Rows from block 2 of the image encoder of a small model that answers yes/no questions on an image's attributes, named by matrix and row number. Rows with one number belong to one neuron. Each number is 500 + 50 x the weight over its row's rms, rounded and kept within 0 to 999. All counts start at 0. Numbers have three digits each.
After each neuron's rows are labels from the 100 images, of 14976, where the neuron reaches its highest value: "peak at" is the part of the image that holds the peak; "colour at peak" is the nearest of a few named colours to the mean colour under the peak. Only what is clearly more common there than usual is listed. The data: small renderings of single solids in any pose. In brackets: how many of the 100.
# fc1: MLP up (encoder.blocks.2.mlp.fc1.weight, 384x128), inputs 64-127
# fc2: MLP down (encoder.blocks.2.mlp.fc2.weight, 128x384, transposed), outputs 64-127

fc1.334:524449474513502417554499489525482520517537441382561549411492466533424499523499511436504543477559508404573380632519475528545433389472502447431605462531494444498364530550539490596504444552417499
fc2.334:543513559523514547491449509541446523533487444436533480498465501494493502560456465558495468586556538508493500444515491629475372516507476589508487504405554550525458475480561506456466513555602540
peak at: top right (33); middle right (26)
colour at peak: brown (75)

fc1.125:488567432433522463578511451539448568484481465480581497453526573510466463471475482438477498542593370498527440521449590529614531501523591518477435445563546492542618484518464497460503547557529581
fc2.125:536484541579457403472522523493493469520575538562530480543517413441600587525460547564527452468480519471522529409531442538452463452549405569415490520577440452466454526496426505476564431572484358
peak at: middle right (29)
colour at peak: green (60)

fc1.65:558589531471518505505345553513555493460543480522553578506587534464505544452498547468581454442479514453526430560449517580499499511449455506493459447570474523477381464466540522572487454555475469
fc2.65:620438514490534514474573439589500492500478538622546473429378541581560477460502433516484536519601480524419485531598473540469506436443465459486506483551532550474484422578472514440488456529523479
peak at: middle right (32)
colour at peak: brown (78)

fc1.228:547496526476539514415478464498529464486457595419480542468512525351545482508438453511484481503527558518544510540596500455521487529580433466441541465486486391532473503483505594610637486478409472
fc2.228:547582513500456514472494612409558437569447582573531543446476541542516573544486507432457469497499432479460452489551518491631445547421478441417483442560469568533510503508503567502461525500499560
peak at: top centre (28); centre (26)
colour at peak: black (48); green (47)

fc1.45:409555532566486471522371476536455534520502554457556541505520495501536468598586492525566517540476428526465483510475485526436418497499485622551455416492566542478400533518525508511549579468515534
fc2.45:541410474542488529459538559525518466483452500564366467505546491556503483447444487407439544504592510437506470528554505477552534542453498385545529568451417497463547446505490501477460420491444516
peak at: middle right (27); centre (26)
colour at peak: black (81)

fc1.6:512505530483542526493494527495450480656469600379550538453528580543441441500534546413445560529523517443558501515490421514398530512561610469485471550517497526466505514467491390589457492519456480
fc2.6:468481486469461469436573459460495450566469537473544498412488393474421514552462512586392496510465513498518610556481430462601418484573532503365553494476457597548418535510559532454530510517543478
peak at: centre (32)
colour at peak: black (82)

fc1.277:578436444414478476443419521523496497446416441541495476457465490470454564487465511431530598508483485463625536482448521551567404485537576488519411631504515368577555520439453469509434495533482477
fc2.277:495493582452568555555504471493519391533561484528448512408489473425494423538572606596477447535435522510496422499526427524433432487476439547477486550455468532506535471491503479461467473535494477
peak at: top centre (41)
colour at peak: blue (44)

fc1.206:415529427443540492487511458520587570488509482521404523471483539451482584471499440509438586428424510398536519545509565516455490510538516559477471487471558440487474583468580398556510564510509407
fc2.206:586515566506455411505511495501418432483511517591599441577510476470550517492584544492508405570524411622440523533502479552498460420540498428473441504512504478514503447507328570511585489488486553
peak at: centre (30)
colour at peak: green (37)

fc1.61:500440500504542464496497455538606495442470475394470481566572472448404404525455537582509462475556451427466505389507498475490444496513495579473533573570540450538526498508483626510552512513432570
fc2.61:440452567475523512507500486485459479554558541452418520578460474454458556527407519374563518455488468530466583662498488520538577518542522435465481526513472453495524449515593470557485398469493531
peak at: top centre (35)
colour at peak: green (31)

fc1.141:524516449484531479521461551550561602557474530441484502442578526508552550506454568489480391498498484433487467560375518516570575605561493483455443369462518550510482556443584534524510452485524569
fc2.141:455500524515513411568559443531466446484464454525567532491514468516506580462535406480518483508488409549414526394545528469575486514569431575507487498561443534547406528499563603472498556505539448
peak at: top left (35); middle left (25)
colour at peak: brown (62)

fc1.333:405538597507549436576420502560448501527503524464587539517556500505499474472542530451500420564378512547457495522452546517529500526475479520570435400590517554441557483614504490558539549419535529
fc2.333:616496404473410566432517530472496472471440456564388491442555486537521424510540514477494546447619439460484563428534484529481503546490455474467549593418445418590461472386480535498541495570463468
peak at: centre (30)
colour at peak: black (53); blue (27)

fc1.263:522400542487549457466435643443538528451484519523472573560491541507511493453564457459490480474374553533512562506453465536532482520458546611561487538409483511519488424559362448448533479582454462
fc2.263:524544445462464501516501530534492503531508467577554445512532482460494419431415512545446592548506446442537557442442508410483495481528495419461519438536470582550463544455575505584463417430550487
peak at: middle right (27)
colour at peak: black (70)

fc1.157:420557528569510570504481462531543493416529545515511565434505502565499499472447567504459507585594534476453485435493428545431482494453510570568500532465410489439483567415474404546501508502417467
fc2.157:482474463433439492517509547490459502538557525522551580478484552555555467614479547414452506568503514605428483540515459454519488481541485490478543526474494594440505357450514585540486563466447451
peak at: centre (34); middle right (28)
colour at peak: blue (77)

fc1.1:516433506460523440549455555465605445498451506574409551470590539473476490505497483525481508667516499548517545548542502480477457429420556381475523421496425577548488513487522454528593513582476400
fc2.1:535450467535518524480453478540573513515459384481519481484589556499458485533565394533424502447540531497466495475555568536419500545586513502478479546522606479592474553502548478478522562450516443
peak at: middle right (25)
colour at peak: black (77)

fc1.324:493506528458560453512578518509543504548504483515566438493453448452533545370505572528573483507436484456469479543549495499507540512452503526423571440562503559510604434481465413459439436541464485
fc2.324:524540565472464510528479540475441542497452505471600480571612530549523437541432496459565542488543427470501503450472489475567480435527458573503505569496466434508442556457421567476589477509538436
peak at: top right (32)
colour at peak: brown (85)

fc1.295:522491473503496487439451501406619508498456392544503464552589505571506522491558478606494531515550471454449493569498421469520476545478505418470517417514531518511447498453444451529570478609428482
fc2.295:566484475496444434529439456542569491421506524592496428462547460468476567548518428565481557491466504502500479527450536606516556513499531467570443481587466454508589575445572574569525474472615448
peak at: middle right (30)
colour at peak: brown (71)

fc1.231:521449468548463493420516524407521505580522445513454549442494570527526481426519479489485611431457488445512521553510484472524558530599437471544453544565486496524471509509444561481612494520444602
fc2.231:492521587520574509498498571533476508483506501461511522482454493441639535490538412505471357489472520555506496525600429533477356525521542492441550408434506554448501563520532484400481436497518494
peak at: middle left (28)
colour at peak: green (53); black (36)

fc1.158:498518528483521469467475380484425598444473520439529481532508491452495438383556451459503473406501474487502487497462534558416475519563569503482444471570505505522504510519476513515527583503534555
fc2.158:556464412588492449518526564559552432529488557606528445456446514584499512629450542540538430548576493514525506496515540472473504502493488544493481582504489504504568495463473468512528461547415451
peak at: middle right (31)
colour at peak: brown (59); green (26)

fc1.234:439534510550489520474494593540463541518437560569397513482402463519440457469509560539428536489522534538512458475518513438525443522459454533545530522509501472434586484511547455480535512528542549
fc2.234:492550546463473484545589541530558552538496541436520407497539513485465362535500631492430574491512482473409519399504559525541504580570555533620517485492544487521483417433500462485394456539552530
peak at: bottom centre (30)
colour at peak: brown (78)

fc1.371:486388429543497488475483506423555567475433472496509515428501576431502526473439519521550555441529425468495457565476521527522474499530564583560479525480554476424459513519515495488464508504373468
fc2.371:529521559436476498492447501576466472566552506506541540492457439551443477590546466492476470504526611525535523498614476530542473533471536370466450486425423474604512534502495521484535482511524487
peak at: middle right (27)
colour at peak: black (43)

fc1.190:468459472452497498515465488504473569504472446496572406492500480462559484571470526475508448624445520612471477466534502502466311550578527543514594496552527535418481565515529529528517500492515490
fc2.190:545520572558446508549501496521467469552483496511424490456480497524521407444415512554441520422557491406594505506471496550525602427467475476491399524546468493533549481442421467437547586539537475
peak at: bottom right (34); middle right (31)
colour at peak: black (53)

fc1.353:493549413532503473461442521525554437390518480424435542534499520429579459499469518497510504532555540454463438513643544491448447506462543524429478519513417494469480478444436483524542516542538429
fc2.353:510495582436470535450557441556502461602474565499495481562467539493523654548578571457466541505434563482549619482444522491603541447586524467469461473482562462477485468475556483491447509495459416
peak at: middle left (27); top centre (25)
colour at peak: green (57)

fc1.14:416502458424568474475463469530535431573394580477485573516482548540412421511541564394517563594453549459469486429598504462546566539453420496442459445567451504478463467460536533543447460468515449
fc2.14:560464534523485526569565400503438597487466502491499561482559456382445521531494520573474474503509480510553618587527451419538462527462536593510518543492534543504488454541632612425449549534440473
peak at: top centre (25)
colour at peak: brown (59); black (41)

fc1.350:507526528449607419485486560551469473496518511574531502440447593424554553560468527424489467491461548479534406525488458450586518431459495533532554489529456567418564457571589490525438568484509526
fc2.350:575497545516336540531532433495513534429557427541441604482574427460513535469547473591517517447509571493419519453553593518439519473537490531494435480440485362547443558431443479467498393476485451
peak at: bottom centre (37)
colour at peak: brown (64)

fc1.127:528491526500493551553473497398481463561533567433468553522520546571424476538472495458452569576520585590488509481504478442480527484576575471493469499606495480426448521485466430476519443567490453
fc2.127:462518508523483602471554501534647525453485413540484518476516462444493514620581494560480504531438487469465601475490465472521493519450428406459460538481573500467573465496478504540556541527525522
peak at: middle right (42)
colour at peak: black (51)

fc1.323:484562473466536467456375447564535524424474512457545471433482514503614485445487559567538578470444475530503537445538430519503472522613484579554454528453547379513441524555506460559590609431529513
fc2.323:551382521683507561519566538489502460527470482500494550549413505451374487521547449460453470445594539474472515520508546474505549520466511411456514515550475620514546478429524497474441402529484517
peak at: middle right (34)
colour at peak: black (43)

fc1.119:466543542552475535474510497442553593567548469476425453549422458486545557480538471442473427541435462501522555506588499521523593527464468495479497467508523538480431514502475495467512560484469562
fc2.119:483556446581602445547550468488501472519567460400554530502520454514428426566465473484450556432533466603499511521489520551493545643553551485468524473561466426497571455590422429533506432456447521
peak at: top left (32)
colour at peak: brown (59)

fc1.223:531572537565469515516489509544470515486469525567520519432505501501583591439460577473546517561566436451473484464536483474551494544583547549439582521509542456459533486531423432400483434566470519
fc2.223:439514508504502492550544552463483496577548455477486536529462462518499440502425505541407495424391522513589603504519498602541469474513455473475463613511463475505501579466590482524419485473541556
peak at: top centre (27)
colour at peak: orange (27)

fc1.202:534501483399397451470543516442461588523474470467501481476527495522549376547396511479507414579562482472483520493534463486593529560532518517468609523444482489536569443448542485493489519575422521
fc2.202:505443509591577437577525492576515596470498536492439549452480482479493604510534467429447487456487518496489421472436441505464423488384479504447486461514495435564496631569445530466431572455602481
peak at: top centre (29)
colour at peak: brown (60)

fc1.306:466399513448459560460526515465554518552434447518533538524526562461449454518526397501511555641464422470405469545455426491496506467467528439485595412493382550578479494481526478474571516520451451
fc2.306:514496553587497477539382447571539503487408433538532478465483501568490494498460477532517587386540427458514457573458509496481572458478570433571450503458519425463480439492529486443535471558547545
peak at: middle right (35)
colour at peak: brown (91)

fc1.211:509559539498511404470511563520466473611393495525520461573509429530528576447540450434454454363552447533527476540485541484525547554491555418566427547496488539397500506465495472460565503431569552
fc2.211:462537521502598588423370535470476547388572473465489553569387446497553490566522545541515501593433497498449440460504437485400384579487392511541442481490556498499496473521522530461474441435439513
peak at: bottom left (35); bottom centre (29)
colour at peak: black (45); green (36)

fc1.23:488470407543564511584540492480495542545501482458340524446495511485539542535480498458548524585547533534443581517468514506443474495561434528431513492487520534588483471461463533544460537478521466
fc2.23:546532502482463568514559528565494583475585511463583401453452419487559468481487549565452458469497502605391499385479515485510567503434508443477548488603510471517521434499494515489420549448568544
peak at: top left (35)
colour at peak: brown (72)

fc1.110:617462617448587465496566511532497511499526525466510513430508424507540407453497485517498507563494519508575501506540518464484555535461597505538529457514381513631429577491540451541497395475506561
fc2.110:501542504531448540607429446502523487452473527463536496486541539505482453517521579446546452523525584460527503465437453499540457427432568611476486549467474562527527467511456467488533433465447515
peak at: top centre (43)
colour at peak: brown (70)

fc1.69:510614467559524560483515386574532509463474458483423504439530468518444483477530508514464524431472418501441462548530487633387503513495459584536508490422443581446546520420564511428502438494563490
fc2.69:498460562422516499563505559457501461449433527504535499498583532475574521494502525479501466560477509510612562477528461436557532496494443385482467600506511447487456459590460440597554463514460567
peak at: top right (41)
colour at peak: grey (60)

fc1.249:515535422512519406444580502526438529489429481480436452527515516539540626479541431596504473474398501519436415490531498471519554502436518504612443448487526521485483455546511522522611591508492486
fc2.249:562580465534515542575498476538435553429614538465456426533447407472474488448575526455515489516568495513455490450519512564442602615458519468481493412495534508440522491506511538482478382516608522
peak at: bottom centre (31)
colour at peak: green (34)

fc1.24:444521542490464497574582586424494429525543509531471494495510609534558471580574517435518519516507531370428394528570550570554509474462568515527526492485440559546569476567520488472508499544590471
fc2.24:522459432558483434423436473514497542527449528426463572505468404516494543425432511512444448451531462587548542507437487540466439551540434470529478519522515464481422582493464547563472427425369505
peak at: centre (32); middle right (28)
colour at peak: black (84)

fc1.302:528451477613401465578533491463471442419527506421602566531453487520420514499440533431510564483526459447478463555497431504465481401559460450425507507475572502553389509500498566538456474474552504
fc2.302:507530510474581553444487550600425503423543500404403523488450484516436500486477472459535514483507529503487436483449586538485560573458527486565512446473475436436526485634463488492527481464540549
peak at: top centre (26)
colour at peak: green (46)

fc1.41:544473473542456523495531528527495505450431468526538502545636476471508575458441491459523456440448551423499582534509472438601458493468579564454566465430457548477502570466506486495562508512511476
fc2.41:490490539439530439509572528529532481556525502513462495392381490527467498527527431553472433511567553587471360457481595542451501503481521447550403497543518419559516419504506555516403513485521504
peak at: top centre (26)
colour at peak: brown (68)